A small class-conditioned image flow-matching model, trained from scratch: norm layernorm.
Rows from block 3 of a small class-conditioned image flow-matching model, named by matrix and row number. Rows with one number within an expert belong to one neuron, the router's apart. Each number is 500 + 50 x the weight over its row's rms, rounded and kept within 0 to 999. All counts start at 0. Numbers have three digits each.
Before each expert's rows are labels from the 100 images, of 14976 (inputs lightly noised), where the router gives the expert most weight on average: "strongest on" is what is common among them. Only what is clearly more common there than usual is listed. The data: drawings of small networks of dots and links. In brackets: how many of the 100, against the usual share in percent.
# router: slot weights (model.blocks.3.mlp.router.weight, 32x128, trained with AdamW), inputs 0-127
# gate: expert gate (model.blocks.3.mlp.gate, 16x64x128), inputs 0-127
# up: expert up (model.blocks.3.mlp.up, 16x64x128), inputs 0-127
# down: expert down (model.blocks.3.mlp.down, 16x128x64, transposed), outputs 0-127

# expert 13
strongest on: five dots (77 vs 17.7)
router.26:372446480474451441441471424517536484542545465557567479437548457439498672506506485423503428465549496534544546413501525513520532508678514473459516514576554444454525453467471448450552558580546514512492549465443546498549441562473492575464441436510460466574529578556510462476448457442455508507445462474476498424513579515531521512571544496468536539488475544502513525526611506548458527518419
router.27:418433551462524471473490458452504519553539465517512486439465487456492637451494466552476477523495446494501542427462559496588547488599414508458492508574442545379446534485463457377582541505559578446510480488521538445525419491481510486468442484476398524561610523458560524537502560532424513554454535481439503424547596611566464439499466541523488474498465431493469576540446492587472496544512
gate.0:462534474552447580578489506416581457547496523507477538497452410530494448487550542497481578457544455565518532607523579447448424488508490546438521511431533543485476481459720501437521475520554479385514515594515496547437514495499501490494506487596559468471411449519504466532485507508504424534429533462443418498487453598435480431547412479458535519506516516509466563467470564459473500447559
up.0:570565535560498459391438523619524456539506426514438429523603440512457573491495503506533413535535508476496504424443447534449516536506483459523553467516478539537470391494349483491470551494438553592485462484438478417473508493538529462502531519472439454550562542440463533557482502586542530462551582531565451470626499425520492540568554432541496527516438438466543436491543439467561508556483
down.0:615508523499405466476517535562604461474567515517546556489493457424490529595584433471488435532565454537500505397487510551478566512460515468480539476563442551460559492481487586466477573538483513491480490473530490510492533401629555558491624556564572475562512479440406528529485503523533547431568459495491458407593549429535507519628564537491503525494464524578485517496572531525473534530495
gate.1:549636589468440447506500633495505460433476501443590453485476458599535479532507525546494552494451522543483477592543508502466501548489417484490546494575420462593431525525446492460476451437403511522489559495465381436555447464469460469542496506432534534444485587482459527465498491539436420535485546515522590560473481509523489503482586501489471491558522459556639486436486446497547572582470
up.1:444462444525478468457470498584492469500440526430483522527483547441496534446578464521542510482586494494488528437481438581551571528406604392520488541479489429539563524495450548501516573425527492493514499522546502493317472516553515506520478431481505480520491500554588408405505570515478492406544466575596485480484499454481520521562483480536507635498415600511502545519505442587464517443451
down.1:504550518617514494503543429530533495443388523521429505508515438513411560475504491578483521469499418507565570594414467527509441565490488569525494532449483531567518481558540530436457445389480478470540488503567482488422543513590648555497472519449560401535523565484524502516561538579496478570565560448540452483550475563462498565495488464500443498445425447520483487567468422506531464424592
gate.2:391506436507504479441482578465541436501517497507542539488553479583513458453581480511476498373586427534556540537459498487454563421412534531469446524474531412589462445513577551494582457542438448501566566482488593496510571442402488441527516446481532467464516531505505580466475517463473533541473473538442380497384483558492580556474481492464449553541437500561583525519596454543494525514492
up.2:475514466490483536459510508529534420534376455501488521498405469459578504403513530501444578415439461552489514555474560456494513463514460540495444517541485436550566474530599471487548573530493424595528491458465508562587480452406483555502512421552516432433510489566583562461472511513457507395526436553442480588416472526497550523508453507484450435603511559536559474591605523540486511465422
down.2:458533554475583571507501476512483462571375539539458469492390533426514617428451554526520527560382609451438538502507498422496413504482539491515524528516450533498441406481507527503554538537499486573476576539497459500563455501536498518417473455488535419468431539584591451493522485541478543437563478535535549536467461457551479452585456546434405419591516504535526495539529543478538442432513
gate.3:574445494453428549589493477449460481435494458343528464429554395511526615429468538512542520489474537574565515559498462500494476565539440432441551519484425577542458628441512467481494472430507507544475527436484560499531451529522527510521503470466440477481569570520458549511444472473420552576450572467466537519582497498496492495536602444502480426556459532524490589477522472564472581585533
up.3:460619586522498430454436578534480533493481443594535520513451544498502432482535487505518539487508544484516475500554535456469504407455543463609586447562552440470505441437484462559587514548482444473535491549418417593422505492520481491507494499560601431442397460492440556477522529522510452439588386484523559541525434476478524569496529534541570516482539411448552457521471604482496512440451
down.3:465526505530539434423534599507474532527523429602433482446526447358515468576433472433502577495560501479422570466524616398468459477503473481523513402474506457475544429449477522600471428527486463512500481485413452546511512508486522511567527545514590456546446485458491513450548553498474426453524409472475483526567570554565544526550479591480556441458484432459493444588512540488523503406529
gate.4:477444482534568424525482486476547534486536489584494447538520526465534524564481403373505588589493492447558560502449542541490463556488437480423413493479563457477495448590557545417528435491508520499494542426411559576556478423553492553506480581531577453538475552431570548559488494468469508350480502500460557478524531534546448459500557501562454448416518392461443519565529498495440514478539
up.4:488568538462462614538519503496504440580473508440523529458496514493475475416512614638492406431542521570485416478523427462459504466522514537537582564519475578560516612414461460518424521515551473477483474590556491455433512560471473457470547489488426497456519449608452476483480511486566506615472508479476422502499478529416559481541401520412505536591453543454537524433471530511551505509481
down.4:575496490435528591529478525562566473515492562387501459549507527454458526465470505516503528500497505538542374537524427452427580487501523491482559554473445509499491538469427491505518461480545407475519498512491552487472513527542463402495508587523457396447515458509378500542441588526470525520461459505369474493500575580536565473486454617428443418524504500390417518551418503438491435427516
gate.5:591506535539517432554509449511535542536488562433536439487478547525489495482553451405508540491609563540476591496460580468540572529410489461424470508514521386471411400552411508423564486525476476515477412469594491502549486394500498444501424578550465460501501510371580535475513561466437518439535511463602538534481537565510506494526480509493502460462509515476547581510468507469483394551439
up.5:434499605381477520495529480548458506543385540465469480509475483480551514439506495479532537473517504686510535403470516422462531473457474373592458482559468522416531566459487421456500523584599456450538436515467502508439415551518441516464477496508562497480539513664502460519522579431520529474488469490504550512532544519562588554564492521487447454519490506567450516463501494467521540517480
down.5:507474495497496517532475515476357592585511490469535533497460522448571506486492623518459587466419489422508485505543466585416590464535515489592475474491492524472618526516543481467519497540521512440616512528451529528505482464512474541457495386474534539562521522477474463496479416438603447582431470492400504531484476472534475578502529610575560548477483539568381548489563447507554512518496
gate.6:514483576493499533566568469540519440507394460551502453543443538530506524474464543451427543465437425552493433502501496497479533411458436575478499603452496548493483545529539517478546537547477431470548437561565520548521575512452576423521579432507551515340465481497543498442517516503530496463522479532627459480456452552362589578495468461473439454423455490564608479515454503535496504492454
up.6:511540528451495582550457505472454534534638508507500501545510458493503487499461445445545428496657516480500599507481521454520594567536479480534538487512606460521558491544432433465400437503521412599504466391440407463527485462606481536489453476478416500489461405543512447504469500576484465521463473458542533520500520562568480457519555536524539519539542492438432502500634534426508446494539
down.6:531450462549441410472555474465447512458472471598512514486455509519458484487474549472537570435448493528475488558528514455507539394504445427637534528491546456482590581503459565580505434578523551516463530530505564547544471534495560484532565413510572464519591535519539547480479413418480522509454458514675596460499532508533430572504520483526502477516503552550459584501511505645479490496498
gate.7:550513545545485504506479498513547553525518460498436590495554519496512435403490541536447514455412521515386503582525538464493462411456481527418536501483481467505484482552583491645512407552490542435453558621584533555545538463521390496550564485494628487473515408447519582573489494463486460512502519563420437529483369524441544452511454475470507490482476552500540507449469481491424521488561
up.7:462516564524546500443479535577489563455478500450495423417494508508583430480561519475520478480460589565442514535602518463516515438541507410439465505433391446513451430602369455620548519511548546481500427484534581561478492480417536536473517432472513510453563444443534457527552530503452503435587510588548506532503429434597497533490545445548462480460503490567469473539486507485541585494432
down.7:482495509526568571505503490511521478536508528452514424489495510486560485455529466521464495517550403535532516549567561557470516552468478476442501584528506426514450520591427465445554516460607520448514512381478558484516463581406511494511617572522519573449551509379578531587497477475453482492496501629441486519612473492550490400505581516569491469518553461543434488422450464432560550455558

# expert 14
strongest on: complete (43 vs 11.3); wheel (30 vs 10.6)
router.28:394512516488428447531521556529526530512402488516515473485434488555455408537591418478436528458543548599502550441531547460492432432409523450442480533486597459507435507498608448551570466485539478459512476482546435569439470531488516526493473556573625492476467421584521507503532491435516474437442444460561497420451516526512495557483504420462454557502421497569569518479417525534456557523595
router.29:420536463437578486480534449508578543440499453457459483553588517544403413518507494479560554495557454558522540401441565475493523500457568458485466568530560492496457555551589514474487479458468387531540570433390437551538439544489438625516464554423494449560457501548442472383499474465551525544422468481508511444518428442463495546511523545504527452484535486536515571431524431428527501568516
gate.0:567460581547533549503443427544502375449493431447523554509400427464352422523595548464500577538443480539517518613499478542511543496503478458470552615464451474461472487439471490504530425497516478475456515574476500517475484523507616505464495561503575482458561492488526458525477457515511472521574425618411521489478607581482499528424540451489464552467432495505468521501531568512423506545481
up.0:517492434469470478516471517455442529536488552590444463414466517492559599568466451543446412566541551465485454470461514548463544535507440508538480373506574465439520500651511462450448451455460532573573567517494517505550543454494465503515591492460468490515476497552520511535513525493505544471453535443567481462512457500561566455505494656495585466551611493458432444472534484433632463442496
down.0:489504562395534492565573498464554490543511506415493538478430431514378346534515378515567459524454517527462526549474490510531488519455511507461557534410454519467498576438397510480506483443450440481487470606484586562486516441453595456467507552530544496582508463472530500452515506496486445501436424547409503516439514540473478521468536466432485556506488510516524483621598497597455549568504
gate.1:373498561522496451522444534482478461443407577484363506507526541466514377549566486545450574469577538584540537497522438477512464499489573508558505496552546592494493470473474455498575491473473496445473535478582487487416554510544593484551529563519519473537487382516441581533439601549444387521494471528483468494480486455540465535481446516505508549513480392446490524530386429498533526569507
up.1:508489495550434550596504509470476505475514541535485606467365432493476499529471389535450518507474495507550575467478523501572485499429451485340418488560482532465452501426515565528547468446549558437485541452512489469480466543554536479504428547545493512470498500551431532554557596547554491518469556472444467442551584565491543429479484567442514547466399480421507552423447477546500619533572
down.1:505502529529579524414513565491491460511519508535498519445549627542426533466496594537576457510543441463498483619476407521461488513526443502541546490503427500538592453553488471396545482521504451579551468534463514570492516388490485481484478453412483494527545530525556406479453489522407502471527553522539632560481485534487511451546508419515420471379496422484414412556579480499529496495433
gate.2:648491512450497481647472488592464407527448511529567549508495531500500539470477425475469567516463489448523484445484482555449585549536551516494571432499524500549488564469474518512449351557454463522407457526475503547659524521568462527518527490414501451468404529501460426536479463469538502593550509424536472501557515462512511443490505522472511545426470540421483476470469489497437532544606
up.2:455524495599448563363546467419462525487452437494523529518495476505485463487471456524478516490497449488470514547501491436568422474526381520465518531542468527509499395516513515547536649436535605509505484483506542507436509524354498473565521457605545494484515441444543510467525493526459471375508585522547588537507511462522470557578546491579362490526572447530468508519470497516542486426458
down.2:502530499563387587484473551514466511476588479437527479546422495514507562512537428521528468441466493560497515469482503490527487511471447427494541496551465577434446474429515572459489688473588520510552471590498534490412519448442529562611545394572503526502604476463459544463561469553544500426580493490506461498568511429582482517611520445506473492551552438558527499534540466532540510461500
gate.3:504604445543455539463500396481514513585457614502509523553562548481488436508486535558488595460542479531498505485424491563524547510449578408449552499450557490582566536489436555479495548384512497441437563600436582515579440501533428442434459471538449386471480438511510570503449485481459494578532510521468438552478431482499465581494522495492417492489586553448517562528520459440446536489479
up.3:547423481497517435535537514482446519436532491459536577373442525445535618404458469419467463529485499528555513504507483559491609530627391465431503485512482489474554557539485424533577530535454564450535503452466440518522584584469487554479437510554585575471519453471521496513494492435542460517402555472501502482514470584503538558576499415469578510503511464470439558470430504539397494553467
down.3:479493499551479472497533508490528488429508602499519436486480584530417497509552467546561580508547537506499467544472440594433601534531401516518499411515535461612544565477483504497569534534529554495511494596466533523548517510563525409538413535457567469528496411607589449579503487528408497571493535491560548568585512533476526591518459548412445538527550439458507542534521454585435442503538
gate.4:452510482539534478641491509526507556600549518489549524479478575570479524412557635479493478445441539456512552589578485411497572485531450582464530446502548473514528535502581448412573543493472519403595547471500466512469494455449407579444451580564590510498474517505501473509460427498433478539425491470432538574485379472501479558520497472494515489463484412500494477463454462516516440467446
up.4:488536516354498432455496463471475481498558478451554551461541510544444498527490506485454544526495506540465429432388570556599513464460531437463520449498553502546442521481484506608483562492547496535539444571489519487568466521440477431542566482443421470563516518472496592526534546388515469491501551455508462561466473443356449491510484474547486480499462561505522546608557577504388599480597
down.4:435517544488447463567486494493477594568538480466412477581482514539549493544561457477470538502375455469458587468397378484601550540455592523429438530536505453574495528500535471405528453539429482440595443547564519526572434499461547481387481449549514547528516496464571527435490520470543467540482569546518507498493492516504493543522556488527511510432474607467539539487491530555493402568587
gate.5:453536477408545462456584529522570551551476514388560436528476451572483477555547500610490535460531464484467533456441499537512377559510481527509392395472437512509517531484518530465483476468546477419519466529505440592380466482615468427467478559534503522591512434487563462499568521489511633480504489479546523500498526503373413547453538498512453547493527459504575548463458453487520568518473
up.5:498527495532591503514549523529489575486437549476563550493463405569470547451492489492500510562456478449526448422457444513602424532591543423440473460450441485528454512479504540504438459436626489446528521533504472519467447506552488467450546513485609528530563482421439470527525548475540522455525507518565453622480498500465415658424567474526462511419497458445524539472479412602447542541465
down.5:485515533490438433522558557517461442513624463505387465529582563470467571485527448454489399508526499418506541492544414427506556511491474556499506509507479526541520432509411440452505581460389504575516529502464627460556521527426571437491481462525427433447508481526521498487509431568541464526510452525456483549456449610542579495518371552536492462576426505563447511495524543482437446461507
gate.6:467458607447540422509502483539525437512477468567384474524499489472614517456581502548492530560525510554542571483458472511501480534513537515486520449451528540519478471483390547526414516459457518555410583507509462463445517521603557456382471511471521501441481471567504567567480470609513539548398490463412431560521536506550499535454462518533529460532461432473478572490538500473548477533320
up.6:472589495591484552504459544488481555500429479442570470469518511536431479526533477490436477414471486518459449513556469512518503397497471495499496561503464488524517481541548468518602513474522510439585384492508527510493486513406482572536544450526552487532545463466509417415533513430504475388633513568591550426471461435495508534520560459498431581427475535498524400519443493504445581487666
down.6:540390479391434457544537526545493479461499510534494490550475397403440525452444547472538475448491552476541520500437588499423499500487506566500518420578554543438478583470554548465430480473442460529469585429482455510432500543581509499496538555565515462423407511463437562553586525489509491526505504390493504460532555500463537466529559522449608478608449410474616556513489472537466526463531
gate.7:543460453515542488491527604449508456509509528521463478543507525519541503500429457517520573451521519428495540560469470505536528440527476612598424420580546528516534484573553476426577515437424465463454535531413544497583495472530449462512474515600622498579520496460527535492527423431505424501500580487392543457537416471513524508515450534474467521408521547441462519535431396594424436544452
up.7:630447485459533588487562544506539394454474604481501414578489497605468494422455436503499488515424469487493505613416503447499511495437548580486519490445506563536523568500517588495515441418441440488475521444549423460492530498486578482450554551490465480474442413517582539526529544519556504562598547513487454478492519535427506493492458484523468454460475446527472483599407502501461480507636
down.7:601463540460475538498551508507497406385494561596518471456522536514529419472491423489505438541458546504429443493468556438524489611499432476524588554434595467509530603466410573530442464510552484523479361501572421548496548485493522498460561534423490510481399502472534382548468500492525474476508515467503444468505640528421516537511492458507574490497548483508572499540498521561470521470545

# expert 10
strongest on: nine dots (59 vs 17.7); wheel (30 vs 10.6); two groups (28 vs 11.1)
router.20:492437489464533490549525441460530506502563404402494493488496525473523526403529512571508449458472491519491467502481541525479554468468456538422507499552544536576426452501383586462584456491529500579470441451561502533591511398454467396562511520491392458509524566458559557566453553540414520566549537513508476507552524528466507445504501477597535445562423487468611573520590596526452437532520
router.21:442467574492438461499480568511477501549476490520482438554397492582441512597488503498490437591512469579522536470517487461371376526415489465488409511503617440516507542511560514466479504468563453451537521484458502552487459553599524639497510573543567495470550483563460505471520425477478508551521463505505559462489532457429484537530541580493479514539420535521586577507453477407476624506508
gate.0:479551468540571586520473475508512488429368461382447516538583492527502467561507409501566434402571556571547498452514450444516547531510463619475495479463468546544476530509373514468554469519521522543440432488559544450469529382493459596572460512470501434406532537466547468521515511513468559458520498484573482571499510438562531521522526541510376511518479497447542438545514452521413535548502
up.0:524479505507460534525439469462578462497374535454545476538589546592443492517544477504566452473641466539512564462474359472589530528572521622448505533463545481502459432484431488491505486582434467515485424474505500480435471470466520636500481483483497414429509475443520511451438452466504499450463522484531514547569544467503504553554564508457419528567557503392561506524495525556546419559480
down.0:458454583541544439535544478460523493537488552451495462559463429597532562437478506515551519554411411434472453476537536466476472527467465489541555496547446502470493488474509623515460542504499562524443399553426535468539508489519547413468495466499520529422466484641415510528554548403419452482479557572562420452476553505452482506468567407565518454399571501576496513492511503461601446447473
gate.1:494482503520422466521558472594569547444464533498544482449527553432466461390438451493448546505471576449560469540377528539477412593486385490406469439487487516498453487535550540528585497492580518462543480518505602524527439526497420472523515525493519423457483548442533538518520579406498502431506544391488447513624538541496497517550553553491526458377477528551502608486473543469489508474514
up.1:525458493565581435535444509455552518470507493512499600507516400526437504558489456493632512488512613561514606451409529516594538491475532565577487568546465396469512493496471512513535417528541466527426556527465477525490560569457440485510473484501428536498560469478575495488480495451533442429369391434495517471462496493464534555490512421441569531496562519520441540517475417483608495526434
down.1:533433564492416444469479579477479459488519387608445532474510554532424476505465495487614430483552523481372520497496504451612449488527561558603505516531417372544475473503531461494542504498482481585460536463449483478472565487515505449475556417511457490432531509494513517497494491498507537446457461486474553551539454519576457602469448429447526487558428525429518445566533472601491479516371
gate.2:489452488512471480516507516561522536461475571487546433396544485433493492466518512536489484396542686482588460429394442520545488557505464440418469567414377434553532547472490454506545493506491509591531562507529523569451501520436502520464463457567576451540557535515517480491457508473501508468518441480531508505545570566498542503629468420476588489472570537427507513556413424543506468486489
up.2:535463505437472440568503571446485400466443471449429473466542482533401549486541463511508568509525540559500532470430456451511437368451475539644520486506532529457495496476426419503455573490483490523466439548498492401478488511595545547517489475457485535591500470583470556491495539623504538536520474505513613508495496429532522555440611480464460487495459524401495526513431532554444587526587
down.2:588433459490476532555489556509466492517523480543495415552461546472506528442511529534537510557559445482387515521408561393407426589473420581499491527397529414536442550469451525492495418497543509476528487449484465498569490542472533597430537470490511570598473525495488451420549557422407435499464510502467531529517411453500474514454561533455498481388437486536455460505487531527449619444530
gate.3:476489510535561503470531572552551447475535588501535501584448558522421450470449522518344533466483499463466437518556477433484408500468513459538516517532563529576531474455471438517465562511557492475524556489505429558440574594486451487548531563498471553441482543527471489471456532557529432506529477519553433488467549508528434534387517531361446510484430355514452532539495472562519605598526
up.3:539544525514410464464432517539432570463545417491505514534439508513504543551499558510532460572500484428480588497598506544575481460432462548500571435429523528506453550541412512509626407498416487579506369498539503385552521453514484460482514515528478567476518476510598453465498512548521488495478461491427507543554422406519605559499491525514568434427487595549520502525467494412501448443487
down.3:516507490474509546476532405413553522472435504462494542511460451497496432473425528530471526487468531637527457487370498511561466517506520520441500438526444448413528545433469595474393498457453508534461579487453423588542452495556373505636488448465478484526510448519389443520453460466469476423515465407478457384501502508568493484544466461556459543484560509491425534516502465488543522521427
gate.4:353525505506521540454533539463477535475488470568519484510555423503464533533474456575444629463560492470496568494450385487511504412490443504438482482558529528520489478465534581496591436526570457448495475549557402490448501596474494477466560632526532473410536469511471547472567428553516509487398408478407499527527588521429483454458473583455440501480558526555551556512504529514535501471551
up.4:530401492586414469532499532554453469480512520496428466438492571471487503530485441471536515472485424589586430418473559531471524540449526558634527498430423463503508488538455487506526454526480487567510408460480580590549495473586468375553463405463510453486477512592471475629506496507508532507499460454477542479460533604568475481526559506519498470568535432417500485448593547568564479494488
down.4:469582438519524466470534483547474508538444505481432565525451443539432489530489472507456436659415437458503597571469384517437494565471475434469439437460491608583530481469425561596522497516524453443504526472497496515433513528566470492414493475559512539528543514516463548484473477484509509548436440462502491461520523522447463588562519506558517488576563516391601488609459532513537587481563
gate.5:565613615497460543615499534480524509435582490476499496548528491542438535454487578594454599509491542436589537486437518503564490489460478512521476562399511499452514464461492464406517583489509446407551476480504508464507501484610495497509470505423570394442539547526445518522454464525489469506546542512480432416591458565400485454485503582470478441390489509486498518561551455542438439520472
up.5:457569678445393509550578515553460473431450502454546507491498497469473518481494567638441480461596548480477561528493442483564472465533495420516456475462471480410545481480544446458555558469523477462571456510631441467563456559549518515539442544511490452461512501501486487469469527562484474514488533525492471496497440493372531423479533554521487494413510574556541458537454563493450460591408
down.5:381492551541405487475589481591506504552420495574520509480420553478495556449444481499429429411641580453470537504604409534401407487491478430491525513472444484508521524487473459383487490554506519449427500541520488525517444602489508525440480515483490465519509538474482579508497513565466504619492451561496493419496519452451409500483522440472482451448497509524555539483439552454451544562546
gate.6:500529419559540466497451559478604510501516456443552504535577501469558452550492554443470504535425528565469493371467491500525420551486450447500492616520599394525469505473494482527537517469454481490609626530559452552473461495581451580440499555508440558520552392529488475447460519449455479530387466535532517571451521457505555534506545431537479593493458533434490555451536411502495519463471
up.6:455528559457493543534526435533482503492428516547422591441483501518508534458483513542493533419553512513477456495470528487520628399575587428421497483477386497439564592535546435469497488561538510519381517469460531475481451592481499494490553423471605408470469534457501476576566461535568539475552523480554478420549476542457513477476436519485522402585565446537442403507470535478515578528529
down.6:480509539564554456490526498507497467493414551427574428523526442451533503546501515424559486453416566485541508476517534524485558478558519507498511483557471474490550499546506468411532484545454502510530605478525598502418402539440476616549497550452488408531504540431571465663465440577537560433479507560491551528487536550473537441549417564512546479565555427448519520484525397503554407543454
gate.7:496670498471553472550519569570506520591493553524532569468493515581538458528523585422528536423512515450412524550564513479527515480547598473425569600437505538461456509515531478491470452462416453432475505491517550421483452573502528505506499466492543590517473417495531431466450544535470510467463446468546489474461495508583513486468536365450502475452526551508451540465362424544558441504558
up.7:518489549441492484484482499407473454628521530558562538627407533435616513490413518442467503559432383421487568568566496472507462481574494503510490469511487552450525476462546549514379417517488530435430602531445544419502500493512528584445462559533549488551537521455491437518460503444478537625463528506485401491447440561511518504481487571488542509479483583474471494473483512555539487476466
down.7:454451405596520456540538577507463539609470492470509419525521458583482497469530570528625379586510396508493478550471515500508465563480446557540493477501537624460496455476459446493414485443470516566544489590519445502508359577513405466484461481479479508462570497533476495470497497493466453560496470472525605478544480518451464501427530398486512386508517474549522500486519463492533576439474

# expert 4
strongest on: complete (40 vs 11.3); nine dots (40 vs 17.7)
router.8:479519491488559538507490577523541510524440479510478438577521482614462406448472457505432535493495562598484513480469497490381407488423477529521484563459588513553493553532579549512489419503525458451506462438516388565452524515545524538493555598536629496466464456561612539563508504441473490475525535437573490527524469490394464538532495500471492515570519468500567501419405489405576499504577
router.9:533557390479497506457500502509513507491516524491402537561534534562454414495497513559548574564581491478484508504393597527446524485491510448512490521494610529468449583616530501407443395502382381496512567462516461567578509521496435523492462568419603496559469546530566565514454478433521497500485430463518540458441501464466482568514509544488513463495550433501570580486465437430528511550531
gate.0:434446541499465388434490542478547543415469448473419399464508490489487459528539517589502423488522615561441554498526551508486500537595513470590446544544544458396529532455467455480559501551573499568564433483447481514501553523453508557519417433504516467555537482556552457490465558505422493516473439431509498484446500504569510570497517508508543529463617455576453506494427613491539523479367
up.0:585489451505578541511509491434488509518562619496521491512497477562492548625453520614619496520456463472566436665514492473467532511437563550495478476476404491537479480481539490447406516476479433454441543526554501482470466558472507447518494466406431493515557602603506483551511481493485425481531491570463452475545569538430503444541523466501534401509439502478500428476588462459533427514542
down.0:485585515480533527526548446543524542524371517510450543418551497474483526385566532461396431442484524539575486468568508477515549443480468525632587486487436553470643464493454439510494476498469556521600478543488496485468553431464510484402522453576507492486528520472484519470492476476559605607566421489528472544500463504371497576484452516561494538567508497496454535534434457481552500544538
gate.1:499466462497571454563433453481520500507457484520520463474463544521607533552532555522589535461463502557516514515551484493438493531386563523519435509547540444523395485546360536489589530404515487442574525538529462484466479518467401478487513506548491560505446468588462496521523424412555472454467510545469495513484536452603479531484560560596429505439359495568489602506503467421449555532449
up.1:443494446502492484478449451468436493503481528440492607541453496471447558544458524497554548474512480604519488558639439474470462455490539548522504504513532491441374491463504501503523508525538448477509512514528554412555520552473474504505517578425539576447463478587479506512589459489554444438445494521378498442477521427633505605490511529481478521519406534609470482491539385562411562565536
down.1:460473574547559492432499549519432467537566476631456555520546562469505573481564527569483512490514436495449607446494634482565513405520442436474494469563477470516547456506478456430540429508457464488556442475437479503509431505458550480453484437478513554544517462407595567552429564502422489570523503457586568511565508482396524407475514505538540545445530461476488471426490597477477466468534
gate.2:461556504593412502475419493508452542492628435497518473498540516433539438510575536413502498530595464491477561473511574514564490484519483451426550460537525521438397469527507486460577499502529529537453430518468532466511524525434488493564523486605515580501522498413557423484503479487494517448467485512492454442408519365567509570587460435455514568477471568579563513408532548533387496550446
up.2:474600568540399471477450519528542532546535402570492462458500491478495452478633577422478488497560481479533538432547490496534515489518463483482504529535523414455468501459404491532524524546447512524481482479469597540510451508530472479417505459638532491491575494426481449462481432491472545448437527503479508487510489427530508653562485433535464604451419523488498607518559527569454520535371
down.2:529491604533501472468513526534531484494549485513503539449568540527471571531552410464483436515519513491584512408469428493558627459512465473521575444438396468527635490458459422461522560491455553535600487503452518555493499482472578552502451439492440497555442547557630497429475530511544465603527521570570445535512465582513456452452474530539398516456501505522530480603509454457527522514572
gate.3:403512505491502462537486449597507488556413424526447438500586507382471481451550470395419514505574588564509543447481539499492476480481450492476527416490511521538461495522492502460602517530529552520438423414448463536550524394482465487485496538572529515413455480474521477534567540504480602483553462418503412531536503410568464489598512524551535583465515529553561596476564555422451515485495
up.3:519451529525511477472536567450494500441558473471382434502498470480518486528528520573523410476493479472431598539459562506449508555585412460491509518560542545367541520501492468459581408517560492596540545513477535469491565552423544589522463521455438479567574489573572425493419472534411452481399494498556542469486465551532505535518499533504458549427570424486405512484425560466597487508488
down.3:476552499514529493470482516501450480487423450471537574532540515499520417482459439421527610626455560464478490541479518531583436394496496549419486527496519510538519438519543493514486482491472589471462484486465517518473494501476521449515513550513540551379377435447565497484482543524436490417514463514498531542460386473564466424534562356563494556477500595460594432582482570552447548480441
gate.4:506503572506453488437500567578487487482573414526551485539557531449546521568523434561456489486534423488496491516511461516527519463431491573448632415536461537457526453478499470525646567515475532528457478482453433428486494530458519540532450543546438602446464449450576465520559472554583495508407439521380500435437559553570551461479466555476448507506486590550477426434521561502450463450560
up.4:534511506505488488455509583488527536503472451545531508557399417554482533492499510531563458455484448517457507543566476545542512482466411445484528421511494484623513476484622492558524530552490498520463566457486461524453435592448497526421437541524557655473468376539487372475594519531493461490415514498470478452489546592556554507500496470486509450470407496514473464472539498615425542397508
down.4:451416479529466401469497477486500453566431420542483480502553520388440541500404474460498524530590511473589388467480457559473504516523485550588536488532558484434544535499475510515395516513510495531513527412434402521505430496605493577496467557438477424628491481553562464498456421528396546534582507410512628467506513501466467525473509461498463497479517536515523411453544556481484518466470
gate.5:558549491514558578530481468426478515478453506494582554531494511425561449470398406370464539489459470468481489427511532514555502490526436527547561588464434585540553482480559580507495482507500602493500390473453518500595584471481527493563522496550502505461486546441472473480458517556485473529547542440565462554594504477508449504413536491505471536497511443393563435501507439492398441506648
up.5:499567513473541528494458464388553513475415396546552605552503494488494473471379423403406530480437479476482536405582515537604504497510432493550459499472462553569540503452518567548465534510501640487514424486480496496662514478506464455453521517507530512457451561482495440536445536552465503526529484456494484548585491464476448507472541489510530533520566508407566382480528543503465485474573
down.5:456656515455537463533517547514582513548380452483499505484531475480528507463554543469554458501472523545566359502516451471629543493588552514516455512514471511487683493489480467513441454532546424539463513652503566534501540507522554531489470460533471470523569560516417513512404491520499505587480515585476477528455530539487562513491452592465487537522500535483416540474474504563513536565499
gate.6:550488470462499525592535558441532501543435606480483574499423393514439568489390545470561478476530544533452561523504537451504475474560515455435527605467534470505487500519603436588410477503559494497533572434585463496444558617518529514466501489464577538526494508564383487465451575515499463482519486473548505514484510551490405510442509409500489487488390419464448530525480420534452564451546
up.6:527485497499498542484525498460414502532523578468561587572445462485481539453435610407535439475511532572512525570494461500534510448521526478449521644495452477526517474566448494600344557518542535443512555500511485424428548563501508512481588444511522520443483517506447506494382526515491477523574563494507403562615505499498483550475484504496428524514453451438408478521483429432427547421522
down.6:486447533564427372401476508500466536561496475500515448452541552455514511541476483498502584508608461509504403559541561551513480459540501615531542452513518418438464490555460507528534516451480492518472543460482460541530448491523434504557422572428436392536517425535485454465488392389419506463456498446511589395463523491497477492492446479556489549465465579534519422460602534494433523496422
gate.7:517514583513476479488428542588491469512553389463523486481464469537535492477546495507491466403444455563493544518522592453409490529481464424514562444571561447438474471514446545445512581418515608565545489438485576478450465462478446670380571406507498461557517609512471401529458532571436480466442515463490443528515514546555539523545542563468506547503476506497500564475505484485520513459547
up.7:541503524468457469512528475497494474504512540567401531457657542495512543480480457453475467529505553513530450419421480422536498487521576548505457455437476547481522531431617474545468410588615460457512603468452536491438504459470519409494460506577569487453550389489468566473535432409466567551458500484522568498427441455476557428500468526485552509459585578490427506496530501573504552559536
down.7:515456560511491530486492592516562545433485467471521507436615447416505503538418611425427492421468567549501517531468579405477497471582460472490568549444550535484451392553511543440449460416562521555529514480492371495402442458487451471599555444491495447455564558504470526527499491537507452488484490539474451503500482550505510546534542469447442578441433524402487441465538572481451475469559